config = dict(
    arch='nf_resnet',
    model='multi-label image tagger',
    dataset='pixel-art sprites of 400 made-up characters on tiled backdrops',
    train_examples=197500,
    image_size=32,
    crop_scale_min=1,
    horizontal_flip=False,
    norm='none_scaled_ws',
    activation='relu',
    drop_path=0.05,
    depths=[4, 7, 7],
    kernel_size=3,
    stem='single',
    avg_pool_shortcut=False,
    widths=[96, 160, 288],
    residual_scale=0.3,
    num_labels=17,
    init='trunc_normal_002',
    residual_init='scaled_by_depth',
    optimizer='adamw',
    lr=0.002,
    beta1=0.9,
    beta2=0.98,
    eps=1e-08,
    grad_clip=3.0,
    steps=14300,
    batch_size=64,
    epochs=4.6,
    lr_schedule='cosine',
    final_lr_fraction=0.01,
    warmup_steps=710,
    weight_decay=0.1,
)
Rows from block 6 of a small multi-label image tagger, named by matrix and row number. Rows with one number belong to one channel. Each number is 500 + 40 x the weight over its row's rms, rounded and kept within 0 to 999. All counts start at 0. Numbers have three digits each. After the name is the row's rms in percent of the matrix's.
After each channel's rows are labels from the 100 images, of 14976, where the channel reaches its highest value: "top examples" is what is common among them. Only what is clearly more common there than usual is listed. The data: pixel-art sprites of 400 made-up characters on tiled backdrops.
# convs0: first 3x3 conv (model.blocks.6.convs.0.weight, 160x160x3x3, standardized in use, each kernel summed), inputs 80-159
# convs1: second 3x3 conv (model.blocks.6.convs.1.weight, 160x160x3x3, standardized in use, transposed, each kernel summed), outputs 80-159

convs0.144 078:473557503487533502493537534500423528554512581544540538502481476540541522520504496472533532541532457551424514558571494454576518489570515514543554521557462547558448484590493572504527521584570511506510532518555515551547461442526568527458409535
convs1.144 076:394547478552493544542456544516510561494470528433486524487551500510483483497589503463515542617469529455510523539569552475523471543573524543475533502433485488505405508578557597508483492511508512500528567494535408452554558548531471588465533477
top examples: large; red

convs0.141 081:515565544483511485508547488498468545514504516538546598434481503543569540519571507486535469520507534536507418501518467486568459449536500471490513515492556574497521471575424565505586507521562514503490496551551489554476460468548556497451465525
convs1.141 098:455472445474542534479461524506529499522490551471433469497514563555493460443522524463463498532462475450445566525553567470444458568512555523536548429460421455545384472529584515553510513494492493484517527506508419476539565567482475505472515466
top examples: large; red; green

convs0.90 110:545528516532519461532514493496519519519455502499542519502487521523549571522465503491508553495492500564451533533529495512552495498527503466506525507490531513511482520479500529492521507640593526564454491544528488537521432501511541494514497557
convs1.90 089:462475488526457553472513537564525518561562505497470502442485545553483517557535518496486496458559544474529516583506497455442539497572490572463525506592533489530414551550575492508504473539477524592559533520499398532514543484486514556522535482
top examples: large; black; white

convs0.154 103:534538540506513551503527523519540525515494543528581532485511480537556542508480532472575534554504534549481467499534493530572545482555523508550527554458520579560467540502499568522506532607558519541513528544586435549492474475562543503523527541
convs1.154 104:482523484491500552474506556553543481531508531476436515452504583564474489485556551489464481537490505485462531595563527510501519518544558572508536468550508484580366536509594485544474507515523549564519512575498404508538555536472503539498489479
top examples: red; large

convs0.135 087:482525492503568487511542529476481456545454631490508531485404560526531540566525411492469514529484433544433539530521525497530475463551456463511524503536477500468442468456571545499538528541542575515422547558520512545506440463535517523540425546
convs1.135 094:451503540520453561508432522530504543525540515459466557462499488565504511473517492403494510501526527407528513539576467421515425516543494537447519460555540510498468581587510522572500422447506503578523544550542421508521563527537458497486489451
top examples: red; large

convs0.74 082:492542474502547484482538547472476554564475554450590520504492492552509518522520495513546498524520477626484423548526418521565485446542468540533510482480467516518447452533495546444525524546532524478470505551507502538473458415451496537479484528
convs1.74 078:502462580541523530492606505525453439492518489473438505504481552531506523530505519495473583514482588503543496486501472469472477454525522509512538599462512545579460469555515515509585427553495519518514418517546451498557458537517514480529484490
top examples: red; large

convs0.143 107:499575551475544543477558551505485545551462490590525502518519492533529554570517518490510520563520531546543535557568502506557557478537570547539495574523499518559530498519504569533506520571535548504507565514537527571525514516505573557532513501
convs1.143 093:469509432563509548550535583533508558530541613495465526470511578512452479521573493534510556519505507515493535546474545522482527499530475549536506525540521514510427550628587510467525542414505563546567522528533460496506556513504518543457552501
top examples: green; large

convs0.71 111:455502502489501478435524502526416528544443502454482539468438442502495513504525402534477489512490477592511442464471486425512411484529480470424481517465420494442472472508477508443568507520478508502473523489511517536475494464442478453418458518
convs1.71 098:530515508515464505490530523553480475460525535557498591477503532520537511550436517430487510499509504439471549477551479475508511509464551517536509490476546508543459476533485490541519432530507570506485470513522431552570515526565559530544481513
top examples: orange; large

convs0.114 099:517563553484533545514562526552497554534464528532535543474512543547570538551537476473498512589512566535543503530536470527564501456551504521526516572528490519536523478553492552521539467568553538525478561574555469566539528483503533547493513517
convs1.114 111:498487475551550528492576529509592538575537526518500515474518565530518500511532539493513568536543515525492507531479513501504523514561554542518554494525533526592386605549562486497484511517505527526593522481483434461512552503510531531520493482
top examples: red; large

convs0.66 105:520580580512530520512567543512522538547483521553551554502526534568535542580517524531513542577511575541532501543561495489570523496567527533486501583510494532523494487552501571503565471556557529503488520539538488554530503500556555535542498560
convs1.66 119:466493471546545534529548546524541550583538575514472525512511549512491542548569531502511525486542507545477516502538514525524521486599496535533524495548527506561373555583551519518525520482511555564522534538523454540507523502522514566517518522
top examples: large; pink; orange

convs0.70 086:528589548509555521512571533554508556567503536544541534503500506549535554550509510517527525563515559558539509555553502501564512498559509514523536560535506524556482518544517567505513511567543542504493538549547479567536502478541540552488510546
convs1.70 111:418493429562572538509556559541539552571538563520466518481517558556495501528554511500507551503533496545487529527518530519512534503573510553527529504547500510547379548581572512509536524484469569549543553537511436524497550503499499557499514508
top examples: lower left; green

convs0.34 095:468530456468547516466557589509513545536507551523523544412468450517556501520554490521494489524528488525512480548537515546557562411614500556514566548526521512623515488535490509490509515505513540471467507470488471584497462479540542522473451541
convs1.34 076:474484474555497507484552554522522482554512529520428507490561570552453509511501500526497537524521505518501525484466537506448560576508524506520558456544459468519403521516592456521466541485495531535516543489515426482489548500447569570511524552
top examples: yellow

convs0.79 111:499505560558518498549553514493513530508503512491523490503531502537500494540504550472569596561541515567455500512521507535536513506524542483500571635495459593539459520511494537548515502568576486492527501513577432531568520455519497489540534509
convs1.79 115:459489497547479530500561553493471450513530475529492519527571559537511482532483583556535552506519526506468555545558493513505557518497538575491558570496437549593421487482560502517490499509518552497563517530518432534597506466452520599522525540
top examples: white

convs0.119 080:544556585491517495515557530482481549512484540543544588528474510547542535546561478545529515554539565583534470510515484474540525493551518508519516551505419520482490487553453527500589530560531540514495535536538530565469474474515546513529527557
convs1.119 086:415488442573501534537490549557496492502576553535473479515519571549487457461529537472538536476528488527485559553496572502497519506563527537541490494454468474527390539548575549525539525501516512489564491498533417488543587566516520538532496538
top examples: large; teal; green

convs0.69 106:530557606431492463483517492525456510509470469508519530472435471511552529495469459485484467533483502482477499530519528534602545453493487481434513526501487505517480468495500538483496511526626489474433581584521450532531515440465596591481466547
convs1.69 112:450431409574571529519557573529511515534540552493502522504533557520498517489567510513534496446509480564478520500493503483421510507581477541578487490530502497575434544548573438500502528451455571577528527496489475519455501499480487548449519557
top examples: yellow; large

convs0.142 086:517564568513538527532568537543505535522497542564532535495500523560547569579557499469544534586556559549521490513534502484548512501563516507516533564541480538536471493533506553518544451553535544528506538545547469565519517476528548548537500562
convs1.142 128:431500450544576529520567555529513525572535559511488552477522550539485525545542525505506529477547508567491522526516521517527533488605494537526515491534522502561363567569561503511537525494511533548542539543505458518516538491495517564504509502
top examples: pink

convs0.36 117:552586554499525528506577544510514525541491532559552530496495521541586561528546497507501529538532539535544508557563507507561563494549539530514531557500492501541472509512524590491517509544535546523518537572564466570566529476525582556560500532
convs1.36 097:444490459546532544505528563543548534544537537501455497464509569524457505510561527505501534518552507555504537516500533524440531494578503562511536493558528520542380589591559503543509538480478565551557530476501413491500558508506498545503497496
top examples: black; white

convs0.40 102:487558513545548498518562518534489519534502514493485519505466489543489570534559456547536546560529565586529443554503497496546469484550528539493515544524416529521473507524484558462568519545545548540492543528520502558464473432503494524527474562
convs1.40 096:535537482565542528504508552545511500519551536541441551528534589603537504530499489487505539460514462504505573514555530498487515529500504546564541496493531480532432519548581526558530495473502549566500467497576424537554556537564508521470484494
top examples: orange

convs0.27 065:489548510538560548512546565557514567563492538550542548522471539556545548536506470513534547542543477566477562544568510513572503506559506526533536555526472509572479486521568574502550507568532554493496553548535454553559506508510546542485487561
convs1.27 128:473489440539563526513550560540508522598540546498485541482506550544502513529540529513517532499552497556502522528539514503500519494578493545535522491538511505545385571565555504513518515486501548553529544541520453519504542498502516565496505516
top examples: brown; green

convs0.56 124:512563534529553501516556528530531540558512546567543524528512537559550558546525529516535558543540509575502531558563530522557513524571515520523538547521484530524494494569529566513543525572532534533501544541543485550547523494545545537505522543
convs1.56 112:442496463564510535529537552536555529561526547483467535473505544537503519508538514514531540498551517547505521530528516524468521494584496543540532518523522522539380571564567530522519515473507556554577534530459438517508545510530482562492483508
top examples: large; pink; colour: blue

convs0.138 086:519519457483535442480523490513459509595450562508516476475369482504513531517540383501480487514476448507471502508516448458499433441541434488506468462541471435444473463498480521475540427530476538448464513515505505533503475443513505483448434476
convs1.138 079:512504593503417547529464506531455535494517467519469507476513495490464506539561548408534484498462578433586461542536477483474446494508483535411468493494535586430483502559452535477509451501512462546513515539524413492468524490513518479518462500
top examples: white; pink

convs0.99 135:478511501430530513419511557443454494526405501487549497436441385506527488507521393529466450491506496503468496468493476456508453443493482529523465509504449422472484428427520509485500482502485482470384503436488502515475513427479474538486450518
convs1.99 133:527546469552456387488456467537528500498548480536511532501545500567477521522439553521522580497519502481485465447500472467497491551514554433484583504426524568515466524554491474489457482534530551510557495512479471534478492487527541536517536432
top examples: yellow; large

convs0.43 104:520574524445549511457552513520544543537434551550564546498487488530528550553511500484504498548543569549528499510501529491595497501555556489483528548570514510541455530543530562482523512574576549559432535503544475573505504479545562520525491550
convs1.43 088:449516420544541549493514551563516521533552565483471508455508578559481489533567506517505519512562521542482518516546509503511532503610497546519511514571528504564390543560568481502482517469463550549539557548480398598495545502500498549488527495
top examples: large; white; pink

convs0.25 112:461554475504529343516537444454468531557529532492506496487487511571523530513549490515493473514477524533516507513548477473536421507515530471507602531485448509535459446541600521455519484519530504476489516519502465539504495484461503556411484511
convs1.25 092:494459495494468515406466464532570523525539479437482490540501528524512496498442551504495478426596544478481499461498457480457482451531550502463587480538497511527494510518541493585504458458509492472463556470489461542503530521567470534538517412
top examples: purple

convs0.120 102:493536521509557523512573561542503543539489566564565532512498517546559543516508496506518527559530540569506510538554514519583536497598524547526512543541473533575458507547509558472506517569559520515496553551532477572557510480528563552506485549
convs1.120 117:449499446572530510515569531528569543557550529495465535499535542548474502540522537517512558503552512547500530514533513517480519503599517521527530521510512510522364551566552509531543508489480549551565516524514439549504551493513476548504516528
top examples: yellow; lower left

convs0.132 110:467578493488525367502543467517454532548513534526520526479514454540544524521511520476539498527498511536517527572566485460551492461546526513587529537509485556550488462533529556520532431544551539502500529493518393567506478478526527499419511497
convs1.132 086:477500476470462508425490501556532524469510564554497562507527527533458467556478534538457439391517526440498476466499455465465559499513578511479591419468516479506449467529515474493532496506477543497464543454519464546485533456477572564579526460
top examples: black; purple

convs0.147 082:549539561471530500483549549469475527535491553516573534452523460528557529522485510499501505587503512544516475469537473524552480392548451479495470571528502536482542457533479567502514465549524500528468511525574444567509481456536529502505502522
convs1.147 080:494461509514476542530525556514482490520547530497434436542613550525467477423564580500558501463511520493529479549474521558407524477534562569494492472473517494477458491524567502554495531438492502516559546515469431461441552488531427531478533550
top examples: white

convs0.7 136:497502493456494501443520494473462475526377491483468458457407477513494492493534377504443457484435476529511480543496522542501472447488489512476498504510462425482414451447484504477491537514479480464415511484516507503492475418455480486451438492
convs1.7 130:529548514516476496523477505534488463476540465471545555476530497562502544516446536485553533504520487485464476442521366361515391471488485473502563516486510573501513516517491510492489343504524533492501493518511483528484454492526544533485507470
top examples: yellow

convs0.87 101:442515435477524462482526498499554540575482534526497541456463499573504535557470436481491428489570500466495456476530502493489480519522531465515562462469453428474456479553524502423542506508478493467423494482482487539462440480501494544550467536
convs1.87 084:510490497542497537502523535592434444502571542463439576474455582525490526510476488508503530478550498486515531504481538493505538476502519567499534528534568496561508521531596533550503508481589540547502513599548468559561546558520519566505495479
top examples: purple

convs0.81 092:506540400464555472434541544520492543568410544549545529431442436560556526547529405549474502425516428503518550489554454486516448495525472510526488469488479418497481508515532507413493470538515530511484564450475445540520554457448538522440458530
convs1.81 067:452518479525492510462500552495498529487544471429455519457466445524510525509533470417545469489536555479547448515493539512491505496556418523482488528582506558484531550545486560425543498496543471541535506547473454582473473457550474526494428474
top examples: pink

convs0.89 077:445471440522480443489487495483496499548528479499474413466481491523506453484472490489547523453527441572426424503507454464493510495522484469561537493444478516537423487456525513496470493474536455471477429525487518518426477446497499493443485472
convs1.89 075:489544439462466520446471514488527458571481522535467529424501557557526466508499519514488501498470486441484567552594521453462482497501495543519517572506433507526434498578579529515488494490497542541537511500538411528591486536453544504489471484
top examples: pink; white

convs0.82 091:474525524443487508456531466491486490517404514516465504431386462528552512509487374421461450516475509492474473578536483462527466445498492534502510520515462430526410435465487533480507449534499475451416497514532466534515462439529526504478448505
convs1.82 081:537560451535532525511510551492509444488491502485497508530501499532524571574515529575595574580485448484443480571470470476546491476536412533545554555500458547495482546485532510443449489480548543527563506497505508525501438455479573554448498512
top examples: red

convs0.139 088:472588555496558456470563525527450514530451552537515552536438481572503527541513444505508515548533549539546482487555469528557528498548529507545523581479467497558450432502519524459552510579551504494477529520484464564523502477468543540515450546
convs1.139 094:480446435557543543541516561535488524566584547434463523485523565523503488504546550511520557472525494548493532532527537503435537498597446556517516510553525522547405561574574485452469536424537538524547546545505465512510545508495485556500517471
top examples: blue

convs0.21 099:460532477514532443548531487531512546552505539491514546513450569580521496540462439555490470530548502507471502436545460530523461496517516433495599509496475476529491468565550503474562498512490541476429503566512461539500424529464507545559459538
convs1.21 082:487467537554546538467529500551537504562571533489381447515464553546475501501474476458512506506540474479522596485479553489506477515537556525493555508488539485525520532483609507585490484490505513531483510491486450516548590572557488533505448480
top examples: purple

convs0.62 094:501545465516538481525547481495509528518503535515542521515514527549574526539517528505549550517511522538478469508537487500558511484546506487581510502489463551528462496557475585537556489549580540553480499566550487570459455478556534497475525541
convs1.62 092:535551490511497537466483555552474454526525523526462526470510576574477495507528493542491520486505510473508572585577555495488517512510521585541542539488505471533416501527586565552518505515502552524525503537480397543577531556468523541463545510
top examples: lower right; white

convs0.39 091:499556503504538487490559557573513561527463549545554541491459503539545565573538447559503552550522502531531531518541476510546505484555495504527521553510497489518528520520508541481525484584576494509511544507544488539564490440548545562491492520
convs1.39 068:445505478540478523494532533533473507545576516507458521494552489550483508520527578427579489499555522489502477517542525527507557508568520531524500497539526555537465529569553541456485535537542480526538532537495412597488546489526534566545528535
top examples: teal

convs0.149 117:491497466420548505434481478441497508550390523534533459469439440516476475542431414474470434484545519533484498504475436418519482435518528519496502444517486438486473449539500520461486483504498468464377467473496514485504480435446513493485427510
convs1.149 093:504448492536482481525544542568487495534517455518470497483491485541478503483559531482535482453507504484539459523520520525475487517510444551511478537506504566550460548494515490455483502521494525544530517527432437532436498504508462489539538529
top examples: pink; large

convs0.152 093:496543522481522514463541536534518514552489557578555514512459471566547530514541463518523530517552493581485444566560488484570475489556523532538575539510443518602446517543496558483505518560538520493483526541542533570516447424518566555486447545
convs1.152 088:478486430581515550496489557531559502512563519466473548504525557514472469457542517540520565504510481539470539511509510474428504529626506564568562498509489527545439557576600508505495489462504556582641549539469424499521538539507498549508530468
top examples: red; large

convs0.44 105:507528581452480446454510521492492471496426523544489450440422461524501499541455417479485478508477508479489471471500489499540551409486532474497520511493474497514487435485490505413496496539526471446407503543509506535517490416446598552448472495
convs1.44 083:446426443527490510527516561572507502579563507426494496543478534553438516403542542484547550425546510549490519488547483482406507515518469538552509497496525532571461596494565484485524528478458560524530542452453462497456528508515470547490489584
top examples: yellow; large

convs0.60 112:503546506539558503514586551551515540522528561522525547482503503536499540555491497498512549564532525575514494518547521507556485549588522509535553555576490515557469538554551535459551519564526503536496500521497510542493513481519535531483495539
convs1.60 090:489491493556560520455573555552563495528538535498447562484482526580539495580526522561496554502541517553493501493482503487490517496561522539499561564521544528558477536517579496539571480502477557542529513440495411552521523509511495546526533479
top examples: green

convs0.105 110:483568494511550365527552497452502526519523526521519494465487528583542541500502475530484490523537536514521525511551512491546450520542550497528606534507454496568504471532595532479509491526546527462453544546509450574503489485512512577458497535
convs1.105 089:449499493563504512428479488557545514552574550502470544525489562565478510543460540528499528435580498477476546484535518489502507488550544513480564496550507497551482536510591520551496505464512521506489595475522478576544525532559494545524524448
top examples: purple